Rows from block 4 of a small self-supervised image encoder, named by matrix and row number. Rows with one number belong to one channel. Each number is 500 + 25 x the weight over its row's rms, rounded and kept within 0 to 999. All counts start at 0. Numbers have three digits each. After the name is the row's rms in percent of the matrix's.
Before each channel's rows are labels from the 100 images, of 14976, where the channel reaches its highest value: "strongest on" is what is common among them. Only what is clearly more common there than usual is listed. The data: rosettes with rotational symmetry.
# convs1: first pointwise conv (model.blocks.4.convs.1.weight, 224x224x1x1), inputs 112-223
# convs3: second pointwise conv (model.blocks.4.convs.3.weight, 224x224x1x1, transposed), outputs 112-223

strongest on: pastel; grey
convs1.24 099:499513493538493463505572515498498511498531510510506507486527478458529494478515477526509478463517532509509472514505521458517490510483468509530424509547480542514524474507515511528482540488479518482506518528535477450499484503497503463507529491475497475480530454486508464497489510530543469475491514476489536510537500520509465537479445470568
convs3.24 104:495516507523539537555479520463474501490522520465488466501501498445464513510512518552497483538479487508444450487502494539493527512500481500493481503478502513488505509512523504452516494463507502490409509490478478533474510461484471505478512510512534456502539545481526502500463486487479473500499486496477526522439477501544541498496449493529

strongest on: pastel
convs1.189 109:507507510478429530482467510480493482493537482498510497484494473521491518511473477482555521496504469503485531538490536551503494511493498522487494566539501486519492485529511499471487502512486470536465474520483518466545538503496472517503528486460497531500526493485516535559509456481455543505436521530499516487499478513523514509521523516517
convs3.189 097:534503523523448498467482494542518489509533540506527456495507515482498513489487500488465548547498534493502498503504558513520510537474491510531476500519449496546502519515471496494472515544522483489512518547525527500540485451527529540523494505495526486547482479543460508485489493474534500482460482501480502496504485490500512504487522509456

strongest on: grey; pastel
convs1.23 103:528490476552525469561498499525461506494533499498465525478518489465492511457524486500483469530496468490510485522510503480494499487501484536491503504507516500481506505500514486492540510503495475540533500462498502517448415537495489486509495489556504498525512547514530491495523444491472496482577473483527507489509494462488492522487524535496
convs3.23 095:516501534505486536515534492499502515575485554502494519555486546510502467513501488504467491486516537481500516539535514526490474531500493531498518524505494518503498475497505533478483530486509497481480447503474518517503498506469525513513530507466491529488492510497513481556521514528450476522468489530488490555543460531505492463494515481506

strongest on: off centre; pastel
convs1.158 100:473483489470492484448505472468503471567519486498493480468517465530523496454492539502499507479534482446501489473469473495493529513535498530497493472512527472504508512452530508487467467502519493479479509480470491486526522488488545486488483524523483522538482495537519490500466489484554537505482534513489519504520492471491484484500527540497
convs3.158 095:510511519488516545486477517497483458466477528539522512515533502484554450485510513520503523485497531468536515508520485539498492520506486515472475506507543510511454501469472479482501514478527483529507490495521465498533513516488494484459503480523508486560494482523480516496468493483494510528527519483525502499467488482494476511511490486503

strongest on: mirrored; ten-fold
convs1.113 107:449529497496526519546531465539519516464495490521537501509527499536494463462525480522518476498509478502494509501478487491483503548498508520454475473501524487489490474512460546479474481485527461438494476437504480510476493463481510488500515458497514508541496480524488541489475491536445538532520497466502514529495511447483538494485516490546
convs3.113 112:464502496506485497483438482494504484505451491482527525493517502493522480482516495524496507466511546458486546484488480502496482516499474504494498451531497519486504557513536500508525506514520491493537497471524515502556546451467537517477472471548508488477507487497459550546470480513494517576525461514478463523475515500496480508463507513501

strongest on: pastel; grey
convs1.56 102:523519513497473483529493485517483502504529516462499485506472532535500531513514494505470479488504499482517530519510522526491530516497508474507525486491468460518513524497524506492505508456487564492508555468538494533532512464504453464509501500538499480479496536541519549481469482538507508497538464506556522469540452488484482481509488528514
convs3.56 098:440505497535485500487501492489495508520521500546490525487521513546505542508522522480540479498504516490529487497486500511492504496477516471474453544515514498472489491495519497501518509468495566519506460516469480466476492469465499462496486497486515485523518475482497505527499504517512488463558489538522459482476501450507512498541524511475

strongest on: grey
convs1.39 094:498496486507550526508487470489518499491513512568508563488510478511496484515502491472485495507521511486533516495472461510485540483511466511478524474501528469499442505499539489490526477494491510477520510517525529519519504477492502456460498526518461486476480482511514500496503523511504494534475495536522526477483487494467510488515510507501
convs3.39 097:501544449513488527483465483512505480482535474548547477517480502490492472480532541538503460543526460505473558491475544517473517499490539545515518502504482518472493475503522513522465500482486474489497513503502522500492476511552554479499508507535522496499484505473537512526549510477451487517528504533507471498478487499494451469509480474480

strongest on: vivid
convs1.209 097:489538515535539483546484532507541480488532509508518529532503493534460504500481494524514515517454471495503477488499480489515523516454477541500509510494505495457530506555528495470470522537491559514471427508531513504498542488521481486488469532479494492513486501538514498473533493545493498461475507466559469496506532507494487508515551484491
convs3.209 096:541502511452466499511517515490521517511504499472504475469524521513503527519481518506483526480544495496440478486489488510495474508501475503515536486511483498490526500537461467475489524515467453478515490513537505488445531501513491514545500504451485537526490530500503475518507522527535550474497515479563491466473526447507501453451502515501

strongest on: grey
convs1.138 090:521497509504500518456504508504499487472469482482512485484526498491464513494454513508488475534519494524517540530493479505534473476560515530530494533496542516515453509518518487481515439552461530540461534472530537506467498491470542507519484485546551491505508502475503528505501511458502491492470471496488528535550512474461512504498546501483
convs3.138 095:505470467472504453484511508481522526486531473455461545544491481499559468488512464515499488513527466516548519476490495530446539561522488520500476514551474494480489492507475475513482502488484505475488481431536503526448504462509526477477504480492487460521518511456504544521501541504485484512523478489478548523498533478521473481514472477500

strongest on: pastel; grey
convs1.167 094:503496554514502476539494503506535484509432483467480503508551511503523533454528506519467531491450504489523510506476480548542471476490449521495504527532470502490525444492512494487500521519492487497515488496504499499499472507512458497511480511518505463475464524547488520507498485511507479529486509497499502509525509504519499483541519528496
convs3.167 091:542473439484470507478469490504515509543486522523498502478461499518479500500510491518523467501489525529497505523514493494533560488489486486503468474475530469511536503504517487512446498469480565492503539519452495514492500524498541486531526520413495492515511514490480497497512492478521516491526494523478515522509496523525493517484482523489

strongest on: off centre; pastel; grey
convs1.143 100:508486482511501468504496474432485514494511461488473531499527538466530493490502526486484480507486452537517518502504516498479497489504477516492500523498489518516489459536505481469504524532528513525498478465524521508523544494496506506539481469491528523498512483485496473505482513492531492468492495523488484522530417489491478566506433539499
convs3.143 098:491499506523489515520519475514497513488518555473472489514511509496488467512511512505488530485528521435508462484488507523450515501480496544505490519539481514529525516532541497500488485513482453513508504519511515515502485535506569465468487441528480479508551518472468498502529518527522576499503503498523451528533474496476504435517508507477

strongest on: pastel
convs1.173 098:509519538457505498528516503496456483518471457472496497496489542501502530492505485500511516505487447478534547490435480492496478541437482538463500543513506469532519500505477490499502547524473497461459488572497516497422477452485498509511505482503500499478504496478490469513508496502504498467527407523545503500510474501505508508500498469502
convs3.173 091:547478526508490533484476515550495485458506477520490519492529512536498539460499523495488491528521485508503522487524481492501506515516474535456500473478496470476513524519508490512472483504515503478442476470484494522453513498491506471491494530425495526522447520489475469511513483522518524472482473469480494487556530481508519461505458521508

strongest on: pastel
convs1.211 099:499506484519492550470538491529493457432480509505495517436511489509512485513481480541493539480502507469472493528507474503502484558507473520475509497543507484519457520535521488478530508520488510488482456462512506507470514494451506463494520481522529508519518533492432500489532497473493495458463483495528478483528464525481480474518485523505
convs3.211 104:501514520525519490543498477518498523489506522494506476491509522506490514486482507557504527522535481487469479472461454443466522496512526458494483505515431544494502544506487510517516505518454506526534482529524501513503509514474518512521539494493456499468490532553514503521471467513518500502493518502520468477484511522462512480474508479517

strongest on: off centre
convs1.144 103:496473551490503562495532509442504534510506486516524500487460520456549490509517495487526481502493509453544495497496496502456525547472524491488524529486466514508529534505508483491534487516557522477514505485521481502520489514501532542475501476529510497513536479519549439518517533541480495528497486499514498515524513480528524481501483524522
convs3.144 109:509472476488530482489478517495517520492523526509457526475516519550482508531512509491498557556567487549526536497493552490516476515530507500522493503487506496485494508492486488556506507509463531503453550536480507495520504537504514505491497476501509485473525508542508480541495500527463468521515468504489499488515491534551486477462489518491

strongest on: grey
convs1.141 101:496476512509471501493414548504511482469484504545475519516471512502513477512479519517512546493514529472513545467469477494479503528457511504540518444503516517514489474530520489472513515459514520503524515491476471519489472479494501541478504508465480484515513494520522479472487510493445433513512503519509520452544497497506500524502518517496
convs3.141 110:551499500528460511473534493461482516526489492513526535492524506548517494485491507494463540494480506496531483472538466509522535494514509502526510502527531513458474500502514540570525475492512503476494489487551527504501522522486540510496530520529435508497464509523512514497516503514535534515517523537480525475541479518512504507517477455483

strongest on: pastel
convs1.69 098:483502510511512496484503509470523451462492499511475503506462516483537518497544479504539482503492489503476514520513553506490499469500506491481508534522473487498549489507492495491506496510494516479500414517446572500476455490516511511477514480530471523563512495495523495499452520522535517526483517512445502488455528501499498528517544518538
convs3.69 098:484535555522511559503541499484447555508497461517510496499494510523501508522526507520462495513509475459472488520499527530512513476510501511497484471488513476437541499521529536521499527497463487493485520519448516485489511541501459535512512562514521523548468485509493531473492509477529522486451517491483449482566478483501500523483499494489

strongest on: pastel
convs1.170 096:495481502523517470502514481470530490470517496455510508507505443499505523516541543471506488517541514455524450458509458453478505490519511472460509479544516483517523487511494502489553517483516501537504535519501457475530441482523514539510501489474501466495472494497520510505484506542469550491477559504487510496575490481537511514525504463494
convs3.170 093:501508479481521503470491487506486514440501487521462535487512523503458481506506528466538475488506504495495517474509545507500477504484535520513478493479533528520530474473545492506488490521495513506526487480521534450475505476526493499493532489484495528461481517494447527473523537469509535527533512527486497479488474475514509492450518515537

strongest on: pastel
convs1.215 091:532555474503471515482519464500496500441496501475505478509497495483506518493521549528454481505501487493498482514500502503464489470520548497510507471502483479486495512494516456445480469497487486466517487429499430480521498559504492466487511495484498496492515511492456523493527511509472517531480516451488523507518494545455520465470518499477
convs3.215 092:478538492488483505480497490511511470503485537496486505522505493439509547516482528518487491492526507552537530494451502513524494488546477505509528501475515526493479488514511477464466489505478517497512521528479505484486555460484558474476495440527471498504560540491499487451510499486505512496477527488499502544528500547497468495497480519527

strongest on: dark
convs1.186 103:485508480482514484446505472494477508506523530482481442464489486511519533471552502520509494541482504435509525506446519473536550488465474513486465518485450536453476448515520503474499506522439524486474485472524485514531485464499464505490512519501478490491473492525464495492461460504505491498515479483453483480507533534480501476462494490485
convs3.186 091:516485516518446495519521501484535469521528507498491471533533565479492499493496493505489483485486535523476533519488495479502504454512478502487505532488555498529520456465506518522532518475503526516497520513462466505556540482473518508536519467426473493528534517481496539526498514541504472490528477495488489517495484527520522516514491494485

strongest on: dark
convs1.8 095:518524521465534491472512502529530459538517503503516525512527494520529494502462492488486490508488481484502520481485462509482531470512498476541518464526538497529464471458503516448477471507522465504474424509463536462484491441414475503522539506460509497504448518478503485528494481497492493464492522508516498470570476526491494480496520501506
convs3.8 097:492479467514516510511505436465500453478485480532519493519515501500432499473475496524488522502495456551493504486515557498544528509470488543491517488490476467471479489519495497493494482515450538443499472530553490498427481523501458473492496488519522528477458473512504522504449506516468508475455501471465478494533465468493491443447467532483

strongest on: pastel
convs1.99 107:511510513473502516502517490515472470497521475472509551488513523504526469488480490513489528544509509496459501507494466498531523496499444560494464477497518520456515485445500499466480491525474516485488469476493529516457484505525490464518518494502508511462496524522533526491488534527518509474513509523494529472506513509492474563518503523511
convs3.99 101:481495475537494518501525490529504469489491463527504495528522518489517487527475485493492569465547485516491460483520492524453495524490500522516517487519520520491554527520484535474519490520527487490550509494559575508501469482491505488520443458519496498501521498519500503491482538492520541530551494498542519536506443513522484470555504522500

strongest on: pastel; grey
convs1.93 094:494539487514509507538537470503504543508504487512518465442515496489485539511468519516520531515510461486457480531497488518534495524513490525500550457509518500487506524495469506503524537520477494483518484490542534459524510475499541472463501482517526523525478486498493495546497494513443496503481500512513506519532464497495491485478390474528
convs3.93 093:479482496494486495439540505475550486485506436479439553485500465502493488519505449488518473478512480484543518505522546519474519508499499485513489521482488449517466505474496502464497490516497500513518500501521500539504569506501487491455501527513522510515489526536483513522487459541540449496503530455467514503529538517500535516482509539455

strongest on: pastel
convs1.163 099:474551545478514479510511470512512488487488503456523510474458541463487495459540529507531488502461526464532510519461444491492479485463488482470528527493484476493534499480514484469497499515534536514516488531468517541501532498487478526463494455514530497494480504447515517506452495517484498530480516537503481545483428485476537469518458496569
convs3.163 097:507516487503481473490468542503498515475490478498484517503528483503490486524509480567510494509498443450520459518459492462528465505519491498502532487514516507492521509544500511494475449454465509506476497492503491470512501513554496493480501503516505488476486506498482485485529485501530490479453509448504519447537517509493498481504496516499

strongest on: pastel; grey
convs1.64 099:478485499524487462482547488503527468535516520520481485457474485518527431505466493494492513524485518528511476519463488444489527482494467500480540539502519503501504496500530514487542512536487518465515518499498499499506474511470498482423508527472474501455470500568506466505460516516492501543476468494501492480503518471534485508488540514524
convs3.64 105:455464561507510491489502515472532486503520479482509514503482506528502522500492501502509531492515506500475496488477502497506449523507493488513502508504465521523487518502476561485522534498516484448530496516474502476501513442537525541498522480485526487513501572487506558516494518482515454539502555516523477459455508503477471500525495546531

strongest on: grey
convs1.15 087:521500507527464514510535513452505490530471532503502510532524444476477507489441513436504495480505507536518495510517457434511555531504481488464504485521503526505506483508475519457525485513514530479451529518517517542519523473480497480479475520481502515510491471513521516510499500481517494524480470536534452516495524498487525430541470542512
convs3.15 082:511536495512495517480509509476473472502450457505483475462514513492466442518522451545486513489500477494501514456514504463472499500488499484503502515479459492540506470507496530479500542525483504461485491487546525448508485518496436503444479470551484452499499571476489508476505526484497504509469494473490474475474478483501476542458507546455

strongest on: pastel
convs1.28 097:487483509524478510478481473494490449486512500569508504510527471486530524534506473535465463482475520512486502506471486527450492502487503528504493479485544484465465486431517482495492459578461487499488517483532572473471479526492560477481531501461468486494475512530537459507469495518496468504518516491518487475499518539527500563522570539511
convs3.28 095:504492477491492515488533497481470517493491489513484515523519505494543534529510492516481531492486488449549528541559480507476503501542537542518525478465556531500570450470536508476529504511522509502462498473526500529496505495479531479501507505499465483509512514532497493450514480507563491481513460505514469511495474508479548516516471478545

strongest on: grey
convs1.81 100:532481452483455504489434509491533511491520488519496527461444547480527493548485505536466501527495496494488511505476459472470478454504484471520497529490520545485493539482521466498504525553494467504522473503499516493495487484546502504511496493483520495526474512497539492473502496520478517521539521457511478495495511524499538485519468502515
convs3.81 098:471515479541455497482505470484462503516479532508490484541536472502495506486457487490492497503465494529520530538501476517532524485524578507481461505477491470467539513502507499504515490512486491447509507493512505563515466531480548504476495510462508451518528502446447479484532474538524476550501484487506479497480468489525479556535497492474

strongest on: mirrored; pastel
convs1.124 106:520527500509487514439531482473507517472535487533520446473492494472479469464557516555472473491515519456529495475479500534512508545489480490470482519474472520457496517499507540483487491466465523504516496462490478508524519505469471496526506473555518530495477496490458507467510489508503547472510499498528503477530524474500515489541527496537
convs3.124 098:483525520476503505491521508552485510480486461484550484512496499504491499472517494489495520520525484516504488487535493504482501509504494512525435487556512530514482519534515534524540508514484497456491496554478467508497493508495483453476492513515482511520463529529523504559517493501537507488490463516531512555529526509466510502521520513498

strongest on: grey
convs1.35 097:515458470517423475491515512527485507461462507478526447507528470503477497499451494512490529472502532517514525516490484489502506510465521511528490521514516513467546498521535519521561515517475504511488482547503520485477479461496506514533532416497495483445503488494506503537493513490507464470501542531536496421479527514470487502466487526514
convs3.35 093:458484505506476521498473508503521491472529532467516523543483473508470519507489475504510532440487410491528496494518474496499478454515502475498491481493511504534536489510516485499490495483475475551530503481523501520480492498541491506487480484496470515475512514547499458469484530560460494525533529478454515445555438495547503501453478508520

strongest on: pastel
convs1.90 095:486517516475487495491513492476504476507536498506511526495514515426517462474508485477542468543507571523484498468510496546487548498498540486466518461485509470512517521479461495458538479485537495507492512515487483489560487464493541498505473518529475499452499467492522524482516521502507523471473505509522505502502492478502495483557505485471
convs3.90 097:492518488468518526489501498521495506542482518479481507435490487456498526522519511461464500467457529486538519450506504476502413536477534522498486544502485480503486467454539523527480486490500488458513455473477479499493436528503534532476533493493471479484514488489521500474513496512499492503516527482512494501494480529460509540495513470442

strongest on: pastel; grey
convs1.34 095:485507529478501521502493470476497492486487487537515469446480540532514490531464504491488497470499469508543480485490547482499490516490528512509465510512506511474502517484492527536505521518489492527489525472495466533454536485504511518512488482496514478519545519539501481493510438503521534490511495466497504493512514484457490526476503487491
convs3.34 098:482507463501470497474529506546501493509520480471519505516509535514499491493507489510498569522559534465499488490551511490522489480473468527499499469482541521500488492513448508470527530501521517512487512506471489467499470521528513489499522522509531565488509441477489505522500513487534513498465460498519514468504518507500528520504471513490

strongest on: mirrored; grey
convs1.74 097:537562478505460492472535530483481521474523462562555470508481487501547516486503512509480524488516476511499515507464512461500496526523475480493514523526512562494527506514501494492493529498476491528466500492492497520449525534499499479540483467464488479489486485483494483530513506500472512526510492476488510460509535466469523469464503516483
convs3.74 097:507484508497536532502478502561489506505524508542493499521466499491478519478475508508530491518496551508502502478493475522511471463458536529530488524515508490505504495512504479509543506509464525507489462499505491465470525465483460520535483496517497436515497545476448498521475536478514489512524505443511510514527534460494486511486509509505